config = dict(
    encoder_arch='quartznet',
    n_mels=64,
    hop_length=160,
    encoder_stem='single',
    text_encoder_head_dim=48,
    beta1=0.95,
    adaptive_grad_clip=0.1,
)
Rows from block 2 of the text encoder of a small contrastive audio-text model, named by matrix and row number. Rows with one number within an expert belong to one neuron, the router's apart. Each number is 128 + 32 x the weight over its row's rms, rounded and kept within 0 to 255. All counts start at 0.
Before each expert's rows are labels from the 100 texts, of 14976, where the router gives the expert most weight on average: "fires on" is the input token at the peak. Only what is clearly more common there than usual is listed. The data: phrases spoken by 400 fixed synthetic voices. In brackets: how many of the 100.
# router: router (text_encoder.blocks.2.mlp.router.weight, 16x192), inputs 96-191
# up: expert up (text_encoder.blocks.2.mlp.up, 16x48x192), inputs 96-191
# down: expert down (text_encoder.blocks.2.mlp.down, 16x192x48, transposed), outputs 96-191

# expert 6
fires on: "<end>" (65)
router.6 [162 129 177  87 120 135  96 142 136  80 173 133 104 191 121 104 105 158  92 108 146 143  75 138 126 121 125 128 113 108 150 143 131 165  79 168 107 158 133 125 113 117 132 102 117 131 116 116 163 124 101 152 144 151 121 100 179  83 201  92 138  96 134 102 132 126 114 106 157 104 133 180 111 147 143  76 100 196 116 132 172 117 126 146 173 175 157  96  96 143  94  76 158 167 156  91]
up.7 [123 104 187 110  96 128 146 139 104 177 131 191 160 135 102 112 104 158 159  66 134 108 158 102 141 114 164 106 150 143 100 118 112  97 100 134 131  71 114  58 117 162 169  88 100 112 140  61 137 142 157 104   0 180 149  97  83 110 166 163 132  94 165 180 161  97 101 113  97 165 138 207 180 138 178 150 142 103 164  95 115 115 105  71 165 136 182 116 153  96 166 171 153 157 104 154]
down.7 [ 79 188 126 130 117 173 127 138 143 116 126 191 142 142 143 108  90 123 126 171  90 116 108 103  95 145 127 131 120 149 159 183 112  78 156 113  70 105  97 116 115 115 169 144 164  85 111 188 121 115  80 168 168 186 176 131 128 152 122 113 147 161 124 137 127  85 145 122 172  44 108 150 145 102 133 175  90 144  77 125 174 187 139 137 138 116 105 121 111  96 160 200 148 159 137 138]
up.8 [113 119 145 125  71 163  52 164 106 157 140 121 198 115  87 144 142 103 160  78 182 105 114  67 144 123 132 163 148 141 100  85  93 127  96 108  99 132 147 128 134 134 138  81 145 118 107 126 111 111 167 129 129 214 129 102  99 139 183 136 167 153 120 161 181 110  92 136  98 134 178 153 165 136 139 164 152  80 127 148 102 116 106 133 159 153 188 160 187 130 141 116 174 156 122 157]
down.8 [156 121 145 151 116 131 110 116  91 145  57  66 163 132 135 172 113 135  78 121  92  52 115 155 123 103 127 141 174 122  80 182  76 175  95 142 126 127 121 170 137 153  67 159 134 112 150  86 107 129 159  59 176 158 131 101 140 104 172 140 125 174 123 165 152 191 137 121 129 102  83 124  80 150 189 144 144 121 137 129 104 114 111 132 143 116 150 114  82 134 120  70 127 133 122  82]
up.9 [101 108 125 113 108 191 151 153  95 152 146 177 164 150 105 138 114 164 141  81 130 157 179  96 204 103 177 124 143 186 127 112  85  74  72 126 156  81 122 119 109 128 145 122 144 113 142  91 141 114 149  95  84 160 131 124  94 149 149 147 144 121 151 138 136 118  93 132  87 151 125 133 141  72 186 149 106  95 154 110  98 145 146  97 170 153 147 149 154  85 126 151 177 136 109 150]
down.9 [ 95 121 134 121 125 154 130 148 125 118 145  34 135 159 102 110 134 115 101 197 128 116  51  78 175 175 142 117 111 136 174 179 113 110 131 153 102  93 112 130 121 130 128 127 134  84 160 167 194 152  71  97 108 123 110 104  96 144 101 106 144 157  70 104 112 159 189 128 159 152 127 130 135 149 149 112 148 109 155 127 169 195 158 165 122  78 113 175 154 129 129 143 109 138 131 140]
up.10 [109 107 138 149 127 165 140 129 122 164 154 193 155 167 138 137 108 125 155 101 184 143 173 105 146 120 165 132 103 186 107 138 126 123  93 125 155 100 102 128 142 138 174 150 110 130  91 117 108 157 169 110  59 188 111  90  61 176 212 176 146  59 134 132 175 102 105 100 110 180 173 193 129 108 161 158 145  79 182  69  73 151 164  70 161 119 136 192 146 122 113 145 181 133 126 137]
down.10 [112 154 156 170 142 163 171 178 137 113 157 115 115 132 109 135 177 133 152 104 116 115 137  74 121 169 162 120 115 159 191 121  65 125 149 109  71  77  97  92  92 205 148  96 158 114 165 132 130 154  49  95 111  90 131 156 121  87  94 149 122  91 147 128 113 122 120 133 135  99 149 137 139 116  77 107 121 118 115  94 184 150 137 115  77 143  83 132 127 170 137 172 136 120 140 191]
up.11 [126  83 155 101 118 180 137 122  85 124 154 188 186 174  82 113 146 177 152  39 150 143 115 127 189 149 141 167  92 111  79 100 108 119  97 110 124 118 135 113 122 105 182 100 103 114 129  81 117 119 143 139  83 187  91 110 111 161 170 153 155  97 129 184 147  75  60 147 120 145 131 170 140 134 174 118 150  67 162  66 109 167 122 104 177 144 111  84 119 128 113 203 186 159  91 134]
down.11 [139 138 102 190 138  84 123 162 102 158 155 149 140 172 130 154 117 130 113  88 128 134 120 109 114 137  68  95 129 131 145 153 145 151 147 167 109 177 115  90 153 140 120  31 132  83 159  87  90 124  97 113  71 114 112 120 135 110 102 140 186 143 160 112  13 110 132 136  93  62 189 114  70 125 114 131  92  80 180  98 138 171 140  81 105 123 130 184 152 132 111 168 159 174 129 112]
up.12 [118 133 135  63  43 117 115 163  89 113 163 178 189 161 112  96 113 176 159  95 169 116 251 112 155  91 184 122 144 150  89  64 102 156 108 102 144  98 147 136 124 142 167 107  90 121 149 116 103 131 145 107  56 141 108  95 164 138 124 181 149 141 121 159 133 114  96 161  75 191 168 155 170 112 185 144 143  68 180 126  92 119  90  90 187 140 155 122 154  89 141 118 130 148 123  78]
down.12 [135 144 168 110 135 184 133  65 135 115 106  66 120 151 219 120 150 144 153 133 157 110  48 112 122 109  74 129 198  99 117  94 105 111 148 150 109 144 135 133  91 161 135 122 188 134  43 147  74 142 130 112 157 165 195  99 157 167 110 150 118  92 151 137 100 100 145 149  64 124 116 116 161 137 114 141 139 131 142  56 158 145 113 148 107  90 127 182 119 115 144 205 155 138 121 132]
up.13 [133 114 156 131 101 113 114 158 121 155 130 140 194 159 106 141  96 122 142  49 163 123 194  72 163  68 183 162 155 165  91 121  48 129  92  97 136 122 182 109 121 144 124 132  72 127 131 111 118 111 171 131  28 216 142 104 108  90 155 137 158  76 141 137 154 136  76 124 121 159 138 195 181  97 143 166 165  50 145 108  83 129 120  97 157 127 151 144 149  82 141 137 144 128 100 126]
down.13 [181 187 106 185 167 153 127  67 146  43 143 129 129 130 126 126 130  91 115 169 123 116 123 120 152 108 154 129  79 141 125 173 128 123 106 151  85 126 146 165 109 124 105 128 166 154 108 124 110 139 103 147 153 198 129 102 150 108 100 120 127 127 150 103  95 149 138 109 121 143 221 112  80 141 125 127 134 150 103 130 126 185 161  88  94 156 109  79 123  81 159 202 116 140 141 176]
up.14 [110  98 146 105  90 128 154 151  96 111 122 176 191 177 120 153 117 171 142  68 132 131 177  80 188 105 141 167 101 157 117 103  72 124  92 134 159 101 134 134 123 136 185 129  98  95  75  92 140 113 159  97  10 130 124 106 132 126 180 156 159 112 150 122 157  96  59 108  54 158 146 177 157  91 179 134 173  75 155 121  90 131 146  70 174 144 155 130 153 119 153 163 179 150 146 127]
down.14 [164 188 119  96 134 162 136 128 119  91 141 156 124 184 126 137  85  56  77 125 115 121 156 141 110 115 115 106  66 136 112 159 128 129 128 139 136 119 101 162 109 170  84 125 179 167 163 137 126 153  60 163  96  80 158 162 137  87 152 129 151 161 114 178 129 124 129 148 149  89 170 139 143 103 122 132 158 151  75 140 192 123  96 139 144 139 108 121  93 143 139 153 138 187 142 101]

# expert 12
fires on: "<end>" (67)
router.12 [138 157 184 157 162  97 145  91 113 104 182  98 147 166 146 186  89 128 125 109 142 172 162 177 161 140  56 152 143 108 204 131 211  76 106 105 116 135 145  99 130  80 134 160 113 122 106 107 170  45  84 127 140 106 122  84 141  90 136 144 168 165 144 119 109 104 136 142 111  81 113 110 102 107 161 117 122 154 119 138 171 146 135 164 129 140 144 163 112  92  81 125 117 127 141 142]
up.7 [114  68 156 125  87 117 101 115 120 105  95 139 198 135  60 106 119 144 126  89 153 135 141 109 156 108 170 175 153 114 104 111 117 177 103  70 130 126 138 109 134 139 162   6  75  81  80 132 125 129 144 167 107 180 158 118 129  92 154 136 146 148 132 179 177 112 108 119 121 145 130 154 167 105 158 161 135 112 173 171  80 148 111 130 149 123 135 117 214 129 150 118  97 177  74 111]
down.7 [110 102 124  92 151 187 173 153 142 106 122 194 166 146 134 118 128 141  42  65  88 205 136 160 133 142 112  95 193 131 108 128 104  96 143 109 154 134 147 107 120 193 122 105 140 132  81  70 129 187  76 164  72 105 147 195 111 152 132 120 158 149 139  76 102 129  87 104 104  87 113 139 106 103  94 182 176 136 101 184 109 124 102 129 113 147 139 137 117 113 125 162 105 173 107 167]
up.8 [ 92  74 168  95 121 150 131  84  79 127 124 116 134 164 114  88 151 192 155 109 155 104 172 127 150  49 111 118 141 109  96  95 148 161 155  68 206 133 133 139 127 107 175 108 122 125  90  43 134 113 140 157 101 126 166  96 200 183 129 153 161 125  99 162 113 150 117 129  89 180 118 163 153  82 179 118 131 101 167  69 112 140 105 111 174 158 120 122 109 114 167 138  85 149 107  80]
down.8 [100 141 188 116 149  95 155 156  96 147  90 115 105  94  33 175 196 126 120 101 153 195 105 125  95 193  97 132 185  90  80 144 127 143 109 123 162 137 148 110 180 148 119 111 137  96 177 129  87 137 104 147 138 140 126 111 145 185 132 168 111 159 107  92 118 123 101 155 112 123 114 155 125 114 128 144  86  74 125 119  96 106  62  77 119 155 156 108 133  94 135 131 127 149 111  95]
up.9 [147 102 160  35 119 166 125 154  85 151 109 110 174 139 102 104 162 141 145 129 119 122 119  94 199  73 196 128 163 166  65  88  87 132 140  89 129 116 127 151 126 147 175  95  88 115 112  83 100 102 151 134 113 170 142 115 159 137 121 155 223 125 142 164 127 159  75 198 108 147 171 147 200 119 172 140 133 112 131 143  49 141 120  86 182 148 100  96 134 121 128 130 129 142  99 131]
down.9 [137 129 110 166 147 103 116 155 111 117 111 114  95 105 144 160 129 102 140 136 136 172 134 137 138 152 144 158  47 145 165 150 175 133 108  86 143 154 213 169 149 111 128 126  74 155 163 148 115 134 147  83 162 116 147 176 152 103 138 144 142 123 140 119 120 151 132 142 116 161 127 129  47 183 124 111  79 189 103  73 181  96  75 121  86 103 166  79 139  84 106  23 116 183 110 127]
up.10 [118  87 151 107  87 134 116 160  88 102 107 136 145 136 112 121 150 154 134 142 156 170 140  96 131 100 183 176 182 138  66  40  81 161 111 108 100  59 112 122  79 207 149  33 102 134 187 131 114 123 156 131  95 113 128 158 139 113 166 143 132 147 146 179 213 183  91 124 129 162 125 147 171 100 136 167 169 104 180 142  60 161 107  63 136 121 122 139 125  86 139 160 135 148  84 134]
down.10 [130 140 159 164 124  92 131 152 109  68 130 114 104 104 139 128 118 101 113 163 134 179 162  85 111 105 144 145 118 161  88  52 110 101 142 144 110  80  81 169 149 127  50 102 147 110 141  88  82 151 135  69  87 101 107 147 114  74 123  81 149  92 179 111  87 117 132 131 135 102  92 106 155 111 139 103 152 148 107 114  85 153 127 159 163  58 124  83 114  76  68 170 134 149  93 159]
up.11 [115 125 167  49 103 153 153 110  94 101 158 142 191 128  93  81 132 175 135 122 140 125 200 115 137  64 168  83 198 133  92  64  75 136 136 164 161 148 128 134 143 143 158 118 105 107 148  72 127  93 102 125 132 161  85 136 176 177 142 169 205 172 120 172 119 152 119 152 151 164 147 149 161  92 162 121 138  93 149 115 118 127 105  76 204 109 153  93 155  94 157 158 159 119 134  66]
down.11 [117 133 127  75 176 119 207 126 141 109  63 129 114 141 102 172 152 124 110 146 115 165 112 160  93 136 133 143 192  98 155 118 144 171 183 142 181 124 196  84 112 105 146 164 115 148 178  89 146 143 113 158 103 130 140 119  83 147 183 130 140 119  96 171 100 154 140  81 123 156 100 155 113  98  87 193  63  99 151 184 101  96  66 106 101 147 126 162 155 154 128 119 150  68 174 116]
up.12 [132 144 134 117  88 156 183 101  63 155 139 130 166 195 133 120 177 225 116 101 140  98 218 158 179 117 158 128 100 142 106 140 123 120  98 138 163 101 112 124 134  96 144 102  89 137 105  69  95  71 143 133  83 176 127  88 133 141 110 170 173 101 142 169 148 111  87  55  88 179 139 161 139  83 201 132 186  59 130 107  91 138 120  79 166 146 110 136 103 108 112 156 192 132 119 109]
down.12 [ 73 156 148  78 129 147 151 118 102 188  83  75  74 137  49 180 200 114 113 162  95 116  94 121 151 153 167 165 173 180 121 142 173 172 131  53 159 134 143  81 141 155 112 126 130 175 127  98 107 132 116 122 129 153 113 123 118 181 129 142 113 130 125  96 142 116 132 155  84 125 144 183 127 156 129 127 120 130 166 161 129 118  98 102 124 148 124 111  90 123 160 117 128 123 149  99]
up.13 [120 125 159 135  63 154  94 131  88 112  96 107 181 134  89 100 176 154 104 108 151 138 152  91 192 105 216 141 158 135  94  83 100 126  86 104 156 110 119 102 109 134 190 120 105 106 134  98 114  69 206 142  85 175 165  98 135 144 148 181 180 135 142 165 138 129  68 111  77 150 139 177 165  94 181 164 161  77 180 116  87 135 114  63 159 177 115 100 144  91 152 125 119 166 110  95]
down.13 [148 164 145 142 169  88 121  94 148 114 106  48 162 137 151 179 136  95 108 157 132  85  93  80  95 133 147 133  97 181 177 156 145  81 173  70 131 120 119 126 156 133 149  90 176 128  91  97 161 147 120 135 137  35 136 138 132 128 106 116 126 110 158  64 130 113 157 160 122  66 172 113  92 127 115 156 138  76 107  41 142  97 157 117 180 146 167 126  97 159 127  89 191 114 146 116]
up.14 [129 112 141  73  99 135 121 157  58  92 118 135 189 148  83 145 153 158 154 111 210 151 161  82 133 122 154 128 191 129  66  66 100 154 132  85 146  95 150 142 140  99 175 128  87  71 127  69 112 124 126 122 119 169  97  68 131 154 121 133 170 188 125 178 210 101  60 165  94 157 115 159 163 116 153 126  93  80 157 108  85 144 145  86 165 122 179 128 146  68 117 147  77 128 100 103]
down.14 [ 94 175  87  93 135 137 137 148 142 111 147 116 108 133 142 129 125 118 140 121 175 108  90 163 135 125 148 125 133 104 107  97 120 164 141 174  98 109 106  95 110  63 110 173  83 146 167 132  65 183  99 100 149  86 122 132 205 123  75 150  78 161 160 114 115 129 101 138 140 151 140 152 194 185  90 192  78 105  54 139 160 113 139 118 139 157 156  94 107 146  79 114 133 156 161 183]

# expert 0
fires on: "<end>" (38); "a" (13)
router.0 [124 156 145  94 120 110 140 138  84  28 134  75 149  92   6 106 218 158  89 133 173 155 108  83 166 121 104 117 128 135 149 111 126  80 160 137 155 100 139 117 160 115 144 151 106  89 102  96 112  90 171 134 147  94 145 119 157 140 113 142 175 147 150  88 121 122 110 201  84 157  82 147 141 110  88 147 141 151 167 170 142 170 144 125 157 150 153 110 166 163 144 137 102 129 162 174]
up.7 [ 78  75 130 137  92 112 133 148 142 149 113 161 192 128  89 108 140 152  99  89 113 103 190 107 141  67 201  99 124 178 120 118  96 141  64 120 152 130 125 130 161 111 144  72 128 102 179 127 124 153 222 115 129 122 149 123 155  95 113 103 131 170 125 125  84 179 102 103 160 122  89 134 172  95 140 119 117 119 120 143 132 100 121 107 162 139 131  93 137 134 160 139 113  97 113 107]
down.7 [102 160 139 108 158 117 110 155  63 153  99 145  94 150 165 158 138 116 149 151 151 104 153 162 120 110 139  94 115 113 131  84 138 136 170 127 153 130 127 125 117  96  86 171 138 213 126 112 107 122 142 116 191 177  94 120 178  73 134 163 107 121 122 210 125 124 123 190 104 120 121  93 166 170 177 116 122 129 102 144  69  98 134  96  70 114 124 171 110 104  60 100 127 158 125 135]
up.8 [ 99 137 103  91  60 163 104 160 149 144 157 182 196 153 148 169 104 144 130 137 161 154 175 127 174 101 221 110 143 146 138 163  36 157  74 142 158 126 130 116 143 100 124 153 201 109 165 128 141 136 153  84 147 150 122 148 138 119 182 146 104 108 109 129 180 140  66 126 136 151 165 132 114 145 119 111 135 126 136  90 143 102 130 123 141 156 189 134 182 170 105 180 128 100 155 147]
down.8 [103 116 161 127  97 117 130 130  87 131 124 131 148 108 176 125 116 136 163 147 131 131 160 200  96 110 206 115  99 146 129 156 201 173  74  71 136 128 146 142 127  62  42 118 166 125  67 134 111 147 134 110 122 121  79  93 167  98 143 164  93 140 108  67 164  91 116 135 141  90 139 100 149 158  60  99 165 174 120 130 107 142 168 144 124 149  68 134  42 183 156  99 109  95  93 115]
up.9 [ 71 140 118 104 101 134  92 145 122 156 122 151 177 124 125 110 106 114 133  90 138 144 166  99 127 105 159 144  78 145 110  87  82 157 113  78 155 140 155 107 131 189 165  84 123 183 141 186 170 168 127  81 126 168  74 194 157  92 139 116 150 118 114 164 178 140 120 156 155 108 141 142 145 124 156 100 107  91 167 116 133  64 132 116 124 149 185 145 182 128 126 147 158 110 133 138]
down.9 [162 149 118 133 155  38 145 137 109  84 179 155 107 110 164 134 155 111  79 111 117 116 170 138 179 105  82 108  99 101 151 139 140 165 139 145  57 148 124 145 143  86 131 139 117 123 131 125  83 132  87 117 154 143 138 184 100  92 149 134 124 173 130 163 165  88 141 159 121 132  82 156  96 135 105  78  99 121 140  81 177 179 193 131  67 158 105  68  87 111  74 109 134 200 139 125]
up.10 [173 156 135 130 160 121 175 165 187  99  55 114 120 126 143 100 156 138 171 155 126  81 137  12 152 100 128 132 145 145 111 120 107 107 186  90 127 138 109 124 123 104  79 123  85 143 110 150 118  88 162 104  67 111 108 120 111 110 101 159 115 177 116 118 158 124 101 131 102 170 139 191 136  73 165 139 110 130 153 135  93 176 173 156  98 143  73 139  68 105 114 162 144 147 113  71]
down.10 [132 149 150  95 145 204 149 103  70 136 108 132 160 135  39 165 132 151 146 158 112  60  94  83  89 214 167 167 117 116 116 110 108 139  85  73 193 193 161 138 153 114 112 121 111 121 198 136 147 197  33 128 132 147 114 114 102 118 154 139 116  91 103 138 106  85 104 108 108 144 193 129 139 180 144 111 129 124  71 116 163 129 105 125 110 121 134 180  97 121 100 160 171  82 117 121]
up.11 [142 140 119 103 116  96 132  58 116 103 143  93 195 116 149  89 152 110 139 109 128  95 101 100 149  97 135 159 157 166 114 135  78 149 191  46 125  87 143 115 147 168 135  63 117 124 131 122 114 154 206 118 132 114 100 136 143 132 109 150 143 159 114 151 161 199 133 147 134 142 140 118 137 120 163 143 160 114 195 153 118 133 126 103 136 117 165 165 159 125  96 110 120 117 140  83]
down.11 [ 68  42  74 117 150 150 104 134 104 194 116 116 198 147  50  89 159 140  91 173 134  80 113 126 106 117  15 139 135 169 120 113 133 165 108 108 116 172 127 153 139 179 227 121 161 113 125 168 126  65 147 106 126 158 120  80 143 122  98 146 147 140 177 156 130 125 116 118 139 152 136 118  99 110 135  83 101 127 152 155 162 136 142 126 136 131 144 168 123 213 135 100 146  87 143 114]
up.12 [ 92 135 126  59  58 134 154 195  62 118 181 150 152 152 136  90 134 120 169 100 138 160 117  76 121 129 164 128 125  95  87 127 116  85 141  57 132 142 163 186 140 122 114 148 124 127 147  94 138 183 144 155 102 105 106  98 152 111 116 121 108 118 115 138 162 125 104 127 121 106 177 107 132 157 123 149 167 104 128 107  78 159 147 133 146 137 148 149  87 100 127 119 152 164 101 113]
down.12 [125  98 137 118 105  98 131 116 114 158  57 137 120 204 103 114 122 113 148 110 140 140 112 112 172 125  88 123  95 130 169 158 101 180 120  92 124 169 142 171 154 112  90  84 202 124 153 131 174 152 116  90 103 140 119 116 148 156 162 141 163 101 130 121 142 153 134  97 118  72 128  93 138 120 108 121 143 153  98 110 151 125  74 135  69 145 116 178 127 177  60 176 102  55 188 101]
up.13 [ 42 101 104 128  91 194 130 132 121 161  78 115 152 142  75 123 117 166 124 104 175 164 159 102 116 169 157 112 114 150 135  82  92 121  86 104 194 125 119  84 145 167 166 106 116 126 153 134 131 162 177  70 163 126  93 166 164  90 146 131 150  90 128 133 114 125 129 131  88 141 137 109 157 119 163 103 117 139 117 130 115 127 164 119 151 131 209  95 123  91 126 137 143  94 121 154]
down.13 [222 164 117 125 111 129 149 134 106 122 108 122 131 130 166 134 157 140 143 115  78 201  91 137 127 122 135 117  78 165 138 125 116 151 158 151 129 109 159 130 143 100 138 140 179 148 129 107  97 126 136 167 175 145 164 141 165 122 137 114 151 144 111 154 158 104 139 109 150 167  89  46 127 123 109 144 128  77 101 156  33  81  87  78 150 133 116  67  96  99 112  70 147 108 121 151]
up.14 [ 88 107  88  49  84 144 118 174 118 128 217 121 175 113  88 118  97 136  87 115 176 115 183 159 115 153 142 142  68 180 152  70 152 120 105  92 112  71 124 155 127 162 193 136 181 102 149 158 115 107 157 146 135 129 184 156 113 103  80 161 138 130  88 127 158  95  48 104 126 161 174 118 156 133 163 111 152  97 165  93 126 171 131 179 137 122 172 128 169  83 117 172 152 119 119 134]
down.14 [187 164 128 143  77 109 125  88 136  94 171 150 109  90 121  84 119 173 106  96 177  86 133 147 120 145 210  92 135 183 153  99 126  98 134 147 173 147 110 176 136 126 128 119 150 182 130 146 151 126 182 117 140 132 137 162 146 149 148 132 105 161 110 107 110 122 136 126 135 120 110 113 116 120 113 118 113 213 121 196 147  80  98 122 151 144 132 143 103 167 147 108  35 120 117 119]

# expert 14
fires on: "usual" (13); "robot" (10)
router.14 [167  83  89 147 116  70  92 135 182 131 132 139  65 110 116  65 130 140 145 159 139 152 133 134 142 111 115 105 191 116 147 140  90 135 108 123  67 129  68  98  87 106 132 130 113  84 102 161 148 124 216 142 113 131 147 169 138 102 110 100 145  96 146 173 158 178 117 126 140 157 174  96 156 132 118 169  56 121  98 146 200 111 152 104 160 110 164 107  94  63 117  80 178 118 113  54]
up.7 [138 128 148 130 154  71 140 121 157 119 108 109 118  78 151  68 115 112 157 163 151 140 161  82 121  70 106  96 161 141 113 116  65 111 198 123  78 184  98 116 141 166 103 133 112 149 121 136 106 127 171 140 173  77 156 169 190 140  75 118 134 200 136 134 117 230 136 191 142 176 137  78 136 159 134 116 100 179 150 134 144 118 169 140 140  96 171 153 154 146 134 117  91 103 133 121]
down.7 [118  99 108 156 118 177 124 172  81 151  93  89 175 127  68 154 186 125 117 187 119  75 138 126  87 105  81  90 145 116 164 140 142 138 160  74 139 191 177 122 152 113 157 156 124 112 158 128 154 118 168  98 122 113 152 129 183 146 119 120  77 169 162  69 147 165 110 138 137 130 133 114 113 126 122 167 122 160  74 117 192 107 142 159  83 150 121 145  93 201 136 125 136 126 103  72]
up.8 [108 123 165 105 114 115 113 123 124 105 172 120 117 109 112 131 127 150 182 134 178 218 164  73 143  83 129 148 186 118  72  48  55 156 135 141 109 122 102  91 138 132 148 120 115  75 101  86 131 159 131 185 108 132 109 157 128 105 118 138 128 185 121 140 184 136 148 166 102 178 161 114 157 140 130 177 122 122 120 115 100 132  96 101 165 133 186 153 156  79 131 102 149 158  54 165]
down.8 [107  84 128 142 157 179 115 123  77 133 104  68 141 132 112 125 188 126  87 194  82 108 118  51  98 148 140 101 129  78 137 132 145 159 158 124 106 128 118 131 128 170 147 101 122 124  96 120 142  97 158 105 147 144 136 117 161 182 145 109  98 162 123 137 132 204 139 149 157 141 171  66 145 114 160 138 146 130 116 105 131 124 150  98 113 144 107  73 107 118  98 182 109 114 115  39]
up.9 [108 118 158  63  96 130 126 123 114 174  90 123 121 138  81 134 135 143  96  98 104  99 149 125 137 116 159 203 147 110 125 127 122 165 139 113 124 114 162  73 159 143 137 138 103  62 176 109 125  95 112 129 141 148 111 118 122 164 166 141 122 157 101 116 130 121 104 109  66 129 162 164 154 130 120 146 166 110 119 155  98 118  74  82 122 203 185  69 149  91 183 119 204 144 100 117]
down.9 [157  96 124 125 112 154  86 129 131  82 164  99 149 135 197 147 145 188 123 152  59 125 108 108 114 155 132  70 153 130 137 174 145 149 158 209 156  84 101 176  95 131 109  66 120 127  73 117 121  94 188  92 133 148 223 117 101 136 117 100 133 118 137 133 113 146 173 136 123 114 101 158 157 106 100 123 161 114 106  77 117 168 101  99 164 136 102  95  93 135 154 156  56 138 116 117]
up.10 [ 86  97 150 132  73 155 161 137  91 152 111 200 147 157  93 150 123 139 141  60 121 174 159 147 143 132 167 144 118 127 121 164  75 116 125 198 109  92 137 120 122  57 180 135 143 143 133  65 116 131 105 143  84 198 134 141  72 121 218 157 163  90 166 108 112  74  73 140 139 156 119 176 183 114 134 148 132 126 123 208  64 141 121 105 139 140 151 112 186 132 155 164 104 135 120 113]
down.10 [105 117 152 115 125 194 185 114 185  87 136 127 101 172 143 119 128 138 114 101 125 141 121  88 107 144 136 118 152 101 138 164 137 129 130 169 167 101 112 133 136 128 112 149  96  84  61 117 108 113 118  80 117  94 142 124 179  76 157 129 123  87 172  83 150 158 173 169 119 153 148  72 137 129 127  85 173 110 111 109 124 166 178 104 175 136  97  77 104  98 159 157 133 169 128  98]
up.11 [137 191 122 112 103 148 119 122  50  83 147 183 165 151 117 149 151 166 167  61 157 176 167 109 177 140 156 136 125 179 108 112 119 159 144 108 112  77 126 128  93  78 146 140 111 183 185 132 126 117 103 174  92 161 109 101 108 136 143 175 168 100 138 154 178  88  76 119 122 131 135 184 158 100 126 152 172  70 143 127  91 118 134  70 166  89 104 133 132 131 169 167 164 152  27 186]
down.11 [132 112  91 115  94 158 189 107 113 112 110 168 110  97 104 129 205 117 135 173  84  82 129  68 114  86 101 152 129  77 128 187 123 124 147 177 175 105  92  68 169 150  51 117 177  95  96 101 167 119  76 111  73 134 166 154 132 154 110 106 126  96 102 113 124 137 131 139 128 100 104 116 114 128 120 100 172 137  88  93 139 124 113 121 135 142 115  89 130 124 118 165 142 177 141 100]
up.12 [107 181 136  80 106 189 128 124 109 102 145 104 203 121 127 131 107 101 120 104 180 128 188 105 155 162 194 140 117 175 114  99 149 132 102 147 161  95 156 164 146  94 176 110  83 162  91  79 100 120 135 142  65 153 105 119 133  82 108 152 114  75 118 150 150  75  58 123 110 127 176 165 168 118 179 148 142  90 129 125 112 131 108 100 132 149 130  67 139 104 170 168 129 167  97 139]
down.12 [ 71 154 133 114 107 109 166 134 105 139 163 132 111  71  88 190 147  12 124 102 178 155 134 176 116 193 162 168 139 117 145 151  70 100 122 124 136 111 145 147 174  84  74 102 115  93 130 182 107 121 130 167 104 116 104 194 195  56 123 140 124 114 104  94 100 145 118 129 107 128 140 134 104 138 142 173 126 147  67 163 197 113 136 118 138 188 193 141 131 154 122  83  96 180  89 160]
up.13 [139 132 131 159  81 149 196 155 135 133 128 151 146 150 107  89 152 152 134  97 190 170 154 112 114 104 102 108 126 169 102 117 148 123  54 138 132  42 137 140 107  84 141 113 118 145 123  97 146  96 141 114 106 134 164 120  92 149 145 165 202  92 143 130 162  90 118 101  48 148 158 139 134 149 180 134  81 135  99 134 143 117  96 111 187  88  73 146 171  77 131 170 139 162  79 153]
down.13 [171 190 159 131 147 142 128 188 110  95 142 149  95 120 177 130 135 138  90 191  90 124 138 106 144 138  97 173 107  74 135 143 170 129  97 122  90  82  90 106  61 132  63  65 103  99 111 154 102 106 145 172 130  98 152  95 134 105 126 169 115 121 102  87 144 128 192 149 124 110 116  79 126 147 137  53 168 101  95 122 137 136 116 142 143 107  94 113 168 196 104 145 111 158 166 138]
up.14 [134  91  93 126  96 183 139 124 107 108 116 116 173 128 134 172 103 134 150 121 140 159 162 114 169 145 153  77 127 174 149 105  92  86 113 175 180 157 165 157  90 154 144 127 125 132  90 110 143 142  88 100  86 127  96  94 145 112 112 114 132 126 195 116  94 104 113 129 180 115 172 148 126 100 147  40 140 118 183  72 125 128 170 145 153  67 118 147 130 136 145 135 122 133 188  98]
down.14 [ 95  48 166 112  46 130  90 123 145 189 108 126 124  81 114 118 110 146 178 119 187 163 175 136 103 142 169 147 133 124  83 120 139 157 140 130 140 163 157 125 139 108 117 160 119 157 118 102 171 153 210 143 113 122 126 128  94 171 109 143 114 138 124 136 162 174 162 181 119 169 142 123 146  99 144 122 137 136 147 137  97 146 105  92 184 183 199 163 173  83 115 103  42 100  94 123]